config.toml
image_size = 32
translate = 0.06
bias = "all"
layers = 10
width = 192
optimizer = "adamw"
lr_schedule = "wsd_sqrt"
Rows from block 5 of a small image classifier, named by matrix and row number. Rows with one number belong to one neuron. Each number is 200 + 30 x the weight over its row's rms, rounded and kept within 0 to 999. All counts start at 0.
After each neuron's rows are labels from the 100 images, of 14848, where the neuron reaches its highest value: "patch colour" is the nearest of a few named colours to the mean colour under the peak. Only what is clearly more common there than usual is listed. The data: larger renderings of crowded toy scenes.
# fc1: MLP up (model.blocks.5.mlp.fc1.weight, 768x192), inputs 0-95
# fc2: MLP down (model.blocks.5.mlp.fc2.weight, 192x768, transposed), outputs 0-95

fc1.158,207,160,231,152,234,230,156,237,254,200,196,157,210,196,188,213,186,147,143,174,206,185,231,204,215,243,208,192,160,206,175,251,204,229,178,167,197,159,197,202,229,190,239,198,198,203,194,228,202,182,180,244,234,252,235,187,153,215,217,223,180,201,206,192,191,204,252,181,168,189,166,202,168,222,205,219,191,208,150,228,187,207,152,208,208,179,202,183,217,221,227,222,219,208,160,188
fc2.158,216,213,176,183,136,213,224,229,191,214,168,264,236,211,220,233,227,225,211,260,172,172,180,219,184,189,151,249,204,182,196,199,199,182,234,188,147,209,201,206,249,241,199,136,163,222,151,230,195,222,237,203,194,196,159,191,232,220,217,192,205,155,208,245,184,237,186,209,200,218,230,210,188,189,234,213,214,227,203,187,219,195,200,157,211,180,220,212,175,190,194,180,207,204,212,155
patch colour: brown

fc1.59,206,293,209,160,212,228,213,198,230,173,189,196,254,252,221,173,215,175,168,248,182,222,260,274,127,225,229,233,234,215,156,222,191,184,215,163,211,211,168,181,234,179,195,199,228,180,237,190,176,170,113,167,181,197,240,143,228,219,135,198,200,196,216,205,207,186,222,220,165,167,167,233,252,213,147,205,195,184,192,213,197,190,142,240,160,209,182,212,212,199,224,194,203,186,247,189
fc2.59,159,236,247,159,141,211,175,206,203,120,213,182,189,161,180,201,223,197,178,137,209,243,213,207,160,168,252,230,198,184,244,167,213,219,209,210,212,180,144,240,207,204,160,157,257,200,239,141,163,198,199,207,216,177,225,235,178,198,216,253,161,219,209,262,151,254,221,199,215,214,209,210,182,166,160,148,142,180,191,233,215,255,220,170,190,212,178,218,181,202,185,223,211,245,182,175
patch colour: green

fc1.459,211,192,224,224,209,217,178,234,166,209,197,207,207,173,210,233,189,224,200,170,171,211,220,192,231,211,144,207,217,192,197,246,174,226,198,220,240,242,306,164,204,209,177,208,178,216,237,209,188,227,179,193,205,221,229,208,221,224,205,152,204,248,203,199,193,249,261,186,181,155,148,225,176,192,214,198,176,143,210,243,198,259,165,205,152,175,172,219,192,222,170,197,196,177,217,265
fc2.459,202,205,222,202,165,216,173,156,257,210,223,208,256,214,233,192,216,193,195,133,186,186,170,212,193,181,243,190,198,189,216,197,186,196,151,212,277,218,206,162,172,225,162,165,232,238,227,224,197,179,209,251,251,225,218,185,167,244,253,139,176,206,212,229,256,173,205,206,239,166,216,238,180,192,196,228,256,176,221,160,196,183,205,172,185,180,174,183,213,206,214,232,195,148,204,206
patch colour: grey

fc1.562,211,148,187,221,214,206,173,163,186,180,250,234,241,141,206,181,188,205,199,136,185,244,251,188,213,145,183,211,242,163,196,157,174,240,189,166,250,225,225,196,236,222,210,194,189,237,221,241,119,208,213,149,181,177,207,180,245,194,168,211,192,193,197,208,172,233,220,172,192,160,170,229,207,209,180,181,187,179,175,216,225,254,176,209,210,106,193,207,183,218,180,207,142,205,251,263
fc2.562,202,188,247,179,160,224,220,210,204,189,196,172,254,113,136,184,191,217,206,202,207,172,211,204,160,203,214,236,205,221,256,134,145,186,200,243,171,173,176,182,218,209,153,199,228,214,213,196,241,172,248,185,185,201,182,207,233,196,249,216,208,215,153,194,179,207,177,166,173,182,213,207,217,154,195,186,196,200,148,118,194,215,198,215,175,211,152,194,216,133,220,202,258,121,207,213
patch colour: grey

fc1.666,220,230,222,167,177,258,184,193,186,195,162,260,214,201,249,147,188,252,202,233,172,195,245,204,177,208,199,185,160,236,165,239,197,151,234,178,213,208,196,203,199,253,156,197,262,230,256,216,208,221,229,192,164,182,214,228,177,190,189,240,182,214,207,200,233,217,151,191,208,188,204,219,134,190,197,237,183,190,176,202,207,232,223,162,183,131,170,210,202,206,183,189,197,202,241,182
fc2.666,195,235,243,186,202,203,202,192,256,178,197,193,222,219,210,140,204,188,157,166,267,185,202,212,235,197,177,172,184,173,228,249,249,216,239,206,212,153,202,200,168,229,191,183,231,150,210,226,182,152,177,191,203,201,192,168,177,148,201,228,212,171,178,161,206,273,276,169,186,195,222,210,159,206,176,274,205,148,233,176,228,171,162,228,208,173,211,215,202,202,181,141,229,238,234,227
patch colour: pink

fc1.636,260,190,169,231,247,207,141,199,275,187,190,161,191,196,197,205,197,231,132,220,253,170,187,181,195,144,219,201,170,161,152,184,167,263,229,218,193,200,221,213,197,210,206,198,228,170,168,213,182,193,210,223,236,202,247,206,161,208,231,184,212,224,214,232,173,210,201,227,243,190,177,173,181,232,186,235,191,199,199,178,246,226,163,226,190,191,220,208,180,269,217,192,199,192,170,185
fc2.636,239,241,194,166,198,238,197,188,212,193,138,208,214,175,229,228,184,192,196,225,193,126,181,221,207,228,226,183,253,173,208,229,154,146,174,203,154,181,236,185,234,175,211,200,235,222,242,242,267,180,211,248,241,226,218,174,169,227,219,187,228,187,215,210,201,157,168,203,203,199,281,177,236,182,196,228,235,153,223,199,217,173,126,188,197,232,204,176,209,192,233,153,225,192,194,164
patch colour: brown

fc1.166,177,184,193,228,239,242,130,161,226,185,214,216,172,196,202,165,173,202,218,243,241,192,180,118,255,216,293,163,180,207,200,202,173,214,194,248,158,208,214,175,176,243,264,178,178,213,187,156,231,199,151,256,186,261,225,262,140,192,201,200,186,200,210,192,134,226,220,141,232,194,189,219,247,218,213,189,180,184,218,213,202,190,198,174,214,213,166,220,209,237,195,196,167,215,144,185
fc2.166,214,249,212,227,220,166,242,221,239,185,238,211,187,211,183,223,162,189,161,202,237,187,194,221,164,208,219,248,143,236,181,209,181,127,219,210,179,188,226,219,210,207,181,236,262,184,174,204,224,204,167,179,210,180,201,163,165,214,186,183,232,164,198,224,226,229,241,219,182,261,196,233,204,204,221,165,213,179,194,199,220,214,227,213,226,234,211,136,204,234,201,236,289,169,173,172
patch colour: black

fc1.620,210,169,155,137,211,159,177,136,206,248,200,193,250,213,186,185,236,161,232,161,166,227,191,243,197,173,221,205,227,159,214,185,193,218,272,210,229,202,202,198,205,205,173,208,194,207,208,165,250,181,200,269,189,199,224,206,182,205,169,197,207,248,198,252,181,261,202,182,223,208,213,151,213,208,181,243,122,147,199,221,191,199,241,213,227,206,195,216,229,208,207,160,231,121,213,178
fc2.620,215,155,229,205,225,180,223,183,193,224,236,186,217,196,182,218,197,193,215,197,178,190,270,217,190,151,168,152,191,222,258,211,202,195,281,190,241,187,271,233,235,180,228,225,170,191,202,203,212,202,155,239,208,209,210,178,221,158,170,209,172,183,130,223,214,159,194,215,182,250,206,193,188,164,215,250,208,151,231,192,217,251,266,245,219,176,236,214,183,215,186,194,198,235,234,184
patch colour: grey

fc1.67,239,173,192,139,200,243,199,218,201,210,213,162,224,238,265,207,179,189,199,234,188,228,224,195,203,186,176,273,223,213,205,181,191,202,196,127,174,187,215,217,193,218,203,172,200,216,172,203,163,186,192,149,218,162,237,216,189,252,228,169,207,194,188,197,200,196,261,206,170,209,152,213,195,214,146,149,201,229,189,204,164,276,225,220,145,175,198,212,195,181,249,208,225,238,187,208
fc2.67,240,196,206,183,184,216,202,179,181,193,205,203,174,161,193,167,189,223,185,174,191,206,138,212,154,199,139,175,239,201,204,189,222,186,194,198,186,187,156,182,238,185,194,235,176,186,223,244,177,165,208,221,248,211,282,189,207,219,215,154,181,205,236,193,180,245,183,211,197,146,190,167,228,190,252,193,240,198,191,181,169,229,218,184,143,149,166,185,210,185,274,197,240,256,191,228
patch colour: black

fc1.559,232,212,214,186,201,219,170,232,169,226,222,238,211,189,155,141,169,197,218,207,227,219,238,166,251,188,205,251,187,186,212,238,175,185,260,186,243,160,211,224,225,210,261,201,236,200,183,197,192,208,210,135,192,211,200,225,173,157,200,215,180,171,199,130,208,235,159,202,230,189,128,198,209,256,256,199,105,236,160,167,231,202,170,173,230,185,215,202,206,221,206,223,203,191,200,238
fc2.559,228,236,227,201,188,268,257,226,173,158,216,185,206,191,218,203,199,193,188,159,208,284,205,187,126,208,244,195,124,207,201,181,218,204,150,230,161,229,188,171,232,199,208,184,225,259,227,175,124,219,202,220,170,206,167,196,201,176,165,229,220,214,180,211,218,219,243,208,252,222,195,229,163,180,184,225,253,182,181,198,169,177,193,225,218,213,156,195,184,155,182,138,200,220,208,218
patch colour: grey

fc1.721,233,195,215,176,199,188,158,194,167,213,231,139,193,158,242,199,174,158,214,203,213,241,222,283,255,209,179,201,240,168,213,250,176,180,245,257,135,206,221,227,209,168,233,157,211,195,186,169,196,193,189,250,155,151,191,226,146,204,273,145,196,225,185,242,229,192,213,210,230,179,202,200,240,230,241,241,195,136,210,222,210,224,175,229,229,182,177,185,212,225,240,202,196,216,147,226
fc2.721,178,213,133,207,212,187,232,233,187,218,149,232,218,252,172,254,244,156,198,201,187,208,187,166,182,205,141,213,218,169,240,217,223,214,202,189,197,204,202,206,183,170,191,193,209,222,268,202,295,177,191,192,213,208,130,242,180,174,171,210,238,220,182,185,284,200,190,228,199,237,231,252,171,150,198,197,210,180,177,185,145,178,202,213,231,228,233,211,225,171,200,217,166,220,155,229
patch colour: grey

fc1.542,166,226,204,242,278,221,224,179,159,209,216,252,213,222,156,175,178,160,176,207,278,211,219,189,198,187,196,125,181,181,200,227,193,165,211,209,227,233,206,208,187,207,218,240,150,153,199,167,189,235,189,214,235,212,242,144,194,207,186,207,187,189,196,189,207,170,226,214,204,275,211,231,238,183,175,138,137,154,174,227,182,170,194,187,197,236,159,185,202,255,199,200,184,182,195,196
fc2.542,210,199,204,236,188,211,199,200,239,217,263,103,237,164,162,230,238,207,228,187,209,208,192,179,177,176,241,203,223,187,199,167,153,158,193,222,224,183,184,236,218,222,227,229,217,206,213,198,187,186,266,220,195,212,197,174,190,237,231,193,198,182,195,142,213,192,236,196,186,176,201,222,215,170,229,243,263,236,244,171,227,216,160,196,168,153,177,166,137,199,239,175,217,214,188,229
patch colour: brown

fc1.292,235,188,177,240,208,187,222,191,211,218,196,196,201,182,145,170,216,194,190,158,213,164,217,184,174,139,223,210,227,210,178,192,185,201,222,232,211,201,176,237,201,208,143,161,168,220,202,240,135,208,203,145,255,233,225,172,190,152,210,214,161,241,213,235,204,188,177,176,218,187,176,186,200,194,187,216,194,194,170,197,160,236,223,221,153,196,205,206,217,235,244,281,202,145,205,160
fc2.292,215,203,207,192,242,233,147,203,203,169,227,213,271,153,172,208,187,117,167,202,227,191,176,196,230,189,200,198,198,203,190,191,213,212,247,216,144,196,185,224,197,220,207,190,184,226,192,242,159,146,166,245,218,187,211,226,215,224,150,219,232,136,171,163,245,216,176,218,185,163,270,198,212,207,181,197,195,171,226,146,250,200,206,158,227,252,199,237,234,230,173,137,154,204,215,207
patch colour: brown

fc1.563,227,242,124,190,191,195,220,205,221,203,217,224,180,160,241,261,229,157,135,198,176,197,192,266,228,148,212,202,190,232,220,139,141,227,207,233,242,225,193,203,167,276,197,222,164,245,224,203,229,211,205,237,204,208,227,176,200,263,170,245,208,244,211,178,211,214,152,184,214,190,173,199,224,191,201,129,227,161,179,163,171,236,194,232,170,190,176,187,222,237,213,243,206,190,194,181
fc2.563,205,167,222,205,207,205,193,162,213,156,185,181,88,180,221,140,185,230,185,180,236,182,193,225,238,231,221,228,193,225,199,229,201,216,218,248,190,221,236,161,208,166,228,191,237,235,204,207,191,223,194,233,239,170,210,229,210,181,198,185,193,144,227,256,181,227,218,198,143,170,197,214,233,212,180,235,196,210,181,199,227,185,226,213,167,197,208,187,191,231,221,195,250,194,223,168
patch colour: grey

fc1.376,199,180,160,224,187,200,210,230,228,252,198,209,215,181,186,224,212,215,168,182,212,171,206,187,222,170,196,193,191,126,181,210,197,169,183,219,159,219,203,237,164,182,213,182,159,169,190,205,133,251,251,144,234,197,236,201,207,223,237,154,244,209,193,157,182,201,162,230,230,195,218,161,212,168,169,220,173,216,158,246,236,177,162,232,187,158,208,199,255,254,261,231,174,201,198,241
fc2.376,181,218,219,213,237,183,176,204,193,179,129,193,169,188,231,176,203,110,233,233,176,191,197,225,188,185,220,195,176,256,238,238,200,218,198,164,183,176,199,189,246,207,204,202,219,220,177,190,299,154,231,209,196,223,179,267,139,204,217,220,229,162,215,222,218,138,160,197,145,220,205,177,150,195,192,208,223,178,247,172,193,167,191,217,171,197,191,196,200,161,155,142,187,213,174,182
patch colour: brown

fc1.313,217,200,184,123,198,225,188,195,148,220,206,246,227,160,183,140,246,215,201,136,200,185,208,211,233,160,211,228,201,149,207,242,195,198,222,197,216,202,250,189,168,247,164,166,198,222,173,275,179,201,230,251,253,236,225,211,165,219,251,199,208,234,233,235,202,163,201,194,191,165,216,189,161,177,199,197,169,183,157,231,180,184,232,183,193,180,208,245,218,231,191,191,200,188,223,174
fc2.313,247,209,162,176,258,171,183,224,172,210,253,251,190,192,186,251,240,171,205,148,182,231,149,220,225,214,175,178,217,183,239,226,187,233,231,194,197,146,221,188,174,207,137,181,181,181,183,215,194,178,200,233,240,248,248,210,139,194,164,157,245,229,187,199,239,205,191,252,218,169,131,220,179,132,207,200,176,121,238,213,209,200,196,210,171,200,242,203,222,218,176,188,171,202,203,236
patch colour: brown

fc1.267,190,216,225,212,222,163,188,183,201,179,224,189,210,185,183,171,152,251,169,193,251,179,215,137,198,177,201,183,182,126,211,201,181,245,189,193,180,160,154,271,183,229,191,161,216,191,172,204,172,203,150,193,221,175,259,208,184,159,206,256,217,183,211,217,192,187,237,195,253,199,192,191,177,288,191,192,141,219,201,282,203,216,192,217,204,207,206,191,243,225,247,166,191,241,200,186
fc2.267,227,203,132,133,188,189,231,190,240,186,161,205,175,163,207,194,198,192,191,185,229,168,196,223,195,163,171,185,192,151,214,241,191,201,180,188,249,133,168,163,246,155,211,235,234,198,247,176,279,182,183,195,174,181,184,221,175,231,229,166,201,180,206,185,212,180,189,205,230,157,261,211,248,208,191,189,241,161,217,181,163,246,168,243,210,247,190,164,196,196,260,204,176,219,203,194
patch colour: brown

fc1.33,251,162,245,197,197,215,184,162,195,190,213,157,201,174,218,169,214,225,202,183,177,208,202,198,213,168,210,231,212,178,241,166,151,215,208,226,229,192,194,184,164,197,265,218,270,224,281,196,211,199,183,174,167,171,197,181,201,204,256,215,147,154,203,222,211,235,144,191,218,212,128,198,213,201,239,208,197,233,217,151,153,257,209,189,181,136,177,170,162,218,229,150,200,179,229,234
fc2.33,208,176,200,217,198,190,173,158,171,163,175,234,222,201,250,211,227,209,211,225,185,120,223,177,238,208,165,196,196,230,224,168,202,237,162,205,179,197,242,235,207,213,217,228,269,194,231,245,160,151,185,156,212,230,195,194,240,213,225,220,191,210,205,200,201,217,221,178,192,179,165,191,223,156,166,183,190,237,232,157,200,178,216,165,203,193,218,248,194,141,150,224,200,138,226,205
patch colour: grey

fc1.343,189,180,215,164,202,190,133,179,195,167,219,184,206,238,204,200,256,174,199,256,166,195,203,159,270,195,200,207,141,223,203,180,195,250,189,187,151,171,191,223,253,193,169,205,196,223,193,233,160,189,230,229,165,175,236,193,173,232,147,207,195,234,217,226,197,203,226,227,198,221,198,214,157,189,260,238,231,229,205,211,192,220,172,229,126,179,183,224,194,187,201,219,176,186,206,130
fc2.343,210,193,152,215,177,225,170,244,179,210,169,256,243,227,259,200,163,235,233,184,213,276,261,151,219,257,162,196,232,154,232,230,260,189,191,216,181,288,178,168,258,194,188,197,113,177,193,170,172,201,178,189,188,227,166,217,233,183,201,133,157,206,182,167,206,227,143,206,214,219,237,219,203,182,198,134,217,209,152,207,223,185,133,172,199,172,218,172,219,164,196,181,168,177,189,224
patch colour: black

fc1.132,253,142,176,172,179,192,213,111,191,192,223,181,210,172,275,189,185,244,246,193,215,213,182,205,202,184,182,223,198,178,175,229,203,198,244,207,222,252,211,201,210,182,167,250,288,282,208,174,236,210,217,185,173,197,234,233,215,243,226,159,172,252,219,220,277,188,165,169,228,193,202,175,208,195,138,173,210,161,184,201,218,197,182,172,190,178,144,195,191,177,233,197,238,196,227,127
fc2.132,206,235,195,232,194,211,191,247,192,206,176,199,225,190,128,174,178,154,222,268,173,223,132,246,167,204,214,202,180,239,229,228,152,235,226,188,220,194,223,194,195,223,195,183,179,202,234,203,199,227,179,194,220,209,174,212,211,253,171,165,180,147,184,201,180,208,124,198,189,283,197,228,152,205,182,226,186,164,227,200,176,189,259,133,203,200,173,164,159,202,180,156,213,167,225,172
patch colour: white

fc1.26,193,238,193,208,177,207,215,187,205,174,184,219,234,216,232,202,250,180,167,210,221,203,180,209,170,189,193,192,209,215,159,199,220,196,214,171,194,122,200,206,157,212,169,208,185,222,177,172,185,156,206,169,232,223,232,186,211,191,219,134,180,255,228,225,204,206,237,182,195,174,202,201,255,215,147,213,182,192,131,240,243,229,258,195,206,193,202,217,175,237,189,156,260,187,205,171
fc2.26,208,210,214,181,213,223,154,201,140,200,167,190,198,195,232,218,194,166,181,224,249,213,220,228,189,228,176,228,151,158,207,178,203,193,181,236,131,224,162,163,255,163,177,197,193,167,218,160,199,198,260,193,220,241,229,202,189,240,230,165,196,179,199,200,209,241,173,239,209,239,224,184,173,134,236,196,191,228,247,238,167,191,181,138,159,196,179,195,144,189,236,193,213,192,244,166
patch colour: black

fc1.668,265,181,259,194,221,214,174,173,271,151,197,180,225,203,218,233,210,288,184,181,203,143,179,170,191,208,194,237,185,253,166,208,152,223,150,246,194,184,198,182,242,284,220,209,192,201,224,165,219,192,174,206,215,141,228,213,197,196,202,224,158,190,221,248,216,195,220,215,173,229,132,202,204,149,214,229,164,213,231,214,154,177,211,184,187,190,197,235,228,255,212,167,169,219,225,193
fc2.668,149,178,184,167,176,235,230,223,243,185,205,229,261,202,234,256,192,157,227,158,201,204,190,190,140,157,204,199,248,228,205,199,178,182,167,178,191,190,210,198,192,222,188,166,191,152,199,160,205,196,205,155,212,185,189,186,226,209,154,158,201,192,196,228,173,244,212,186,227,221,187,145,170,218,177,219,182,181,168,193,180,174,189,219,178,198,236,239,200,163,177,221,204,162,204,224
patch colour: black

fc1.249,194,234,222,208,219,226,176,198,230,205,220,167,219,155,231,178,238,152,165,187,197,195,177,266,209,200,205,189,197,210,153,206,118,226,183,188,137,158,251,199,223,223,215,224,239,190,198,197,272,158,228,253,174,230,216,176,182,234,219,233,232,217,210,173,191,202,240,173,225,150,204,234,161,188,166,186,161,188,183,215,171,230,189,210,180,195,170,178,250,174,224,228,207,206,139,152
fc2.249,209,155,246,159,232,203,195,197,186,210,186,172,218,205,209,206,183,176,135,205,201,162,204,197,235,190,207,197,157,158,170,145,160,174,188,184,208,193,186,193,212,185,256,203,187,140,220,184,172,220,191,191,137,198,163,159,196,149,214,145,240,176,164,173,156,202,225,167,183,194,126,220,243,203,217,209,198,202,239,237,224,236,170,218,223,203,218,232,162,192,170,209,156,189,242,228
patch colour: brown

fc1.579,200,236,267,226,171,210,203,202,207,228,213,233,250,194,187,155,230,200,211,220,196,193,220,148,192,154,233,231,172,272,274,182,171,234,258,227,150,193,185,246,215,201,177,248,249,191,139,207,227,188,251,296,241,186,223,219,196,161,208,219,150,199,216,221,219,236,179,201,220,169,169,169,166,242,201,230,199,226,154,146,274,190,209,181,189,192,191,138,203,211,251,202,233,197,164,160
fc2.579,181,207,251,201,169,176,178,194,119,230,192,272,241,228,152,186,215,220,229,162,169,216,170,190,155,207,217,180,172,217,229,158,254,226,215,214,256,211,174,199,170,151,229,194,231,204,151,184,238,233,254,236,217,204,207,255,168,220,192,210,165,213,169,183,231,245,158,237,187,222,255,168,178,227,267,157,214,172,190,205,226,171,157,169,180,241,208,145,166,210,238,220,229,171,156,231
patch colour: black

fc1.656,222,223,147,247,189,199,213,221,213,172,192,172,230,166,206,193,148,166,144,231,226,193,187,168,246,139,176,228,185,179,197,192,145,240,149,170,209,159,197,202,127,226,203,160,209,184,182,169,199,210,208,215,256,204,248,221,199,187,170,151,256,206,208,160,164,218,202,200,179,177,236,143,148,184,175,259,204,194,207,200,207,239,178,272,216,188,220,174,182,243,246,212,206,182,168,149
fc2.656,182,208,178,180,173,187,177,237,206,197,162,190,219,144,212,214,247,254,230,152,223,174,203,245,189,206,189,147,201,223,210,149,254,232,160,188,179,180,249,205,233,212,225,217,250,201,211,158,215,171,159,265,183,174,169,180,215,209,189,203,208,227,179,261,219,202,178,190,188,204,265,213,169,189,247,201,204,177,260,224,203,196,193,173,185,224,150,144,190,222,206,180,220,213,216,216
patch colour: brown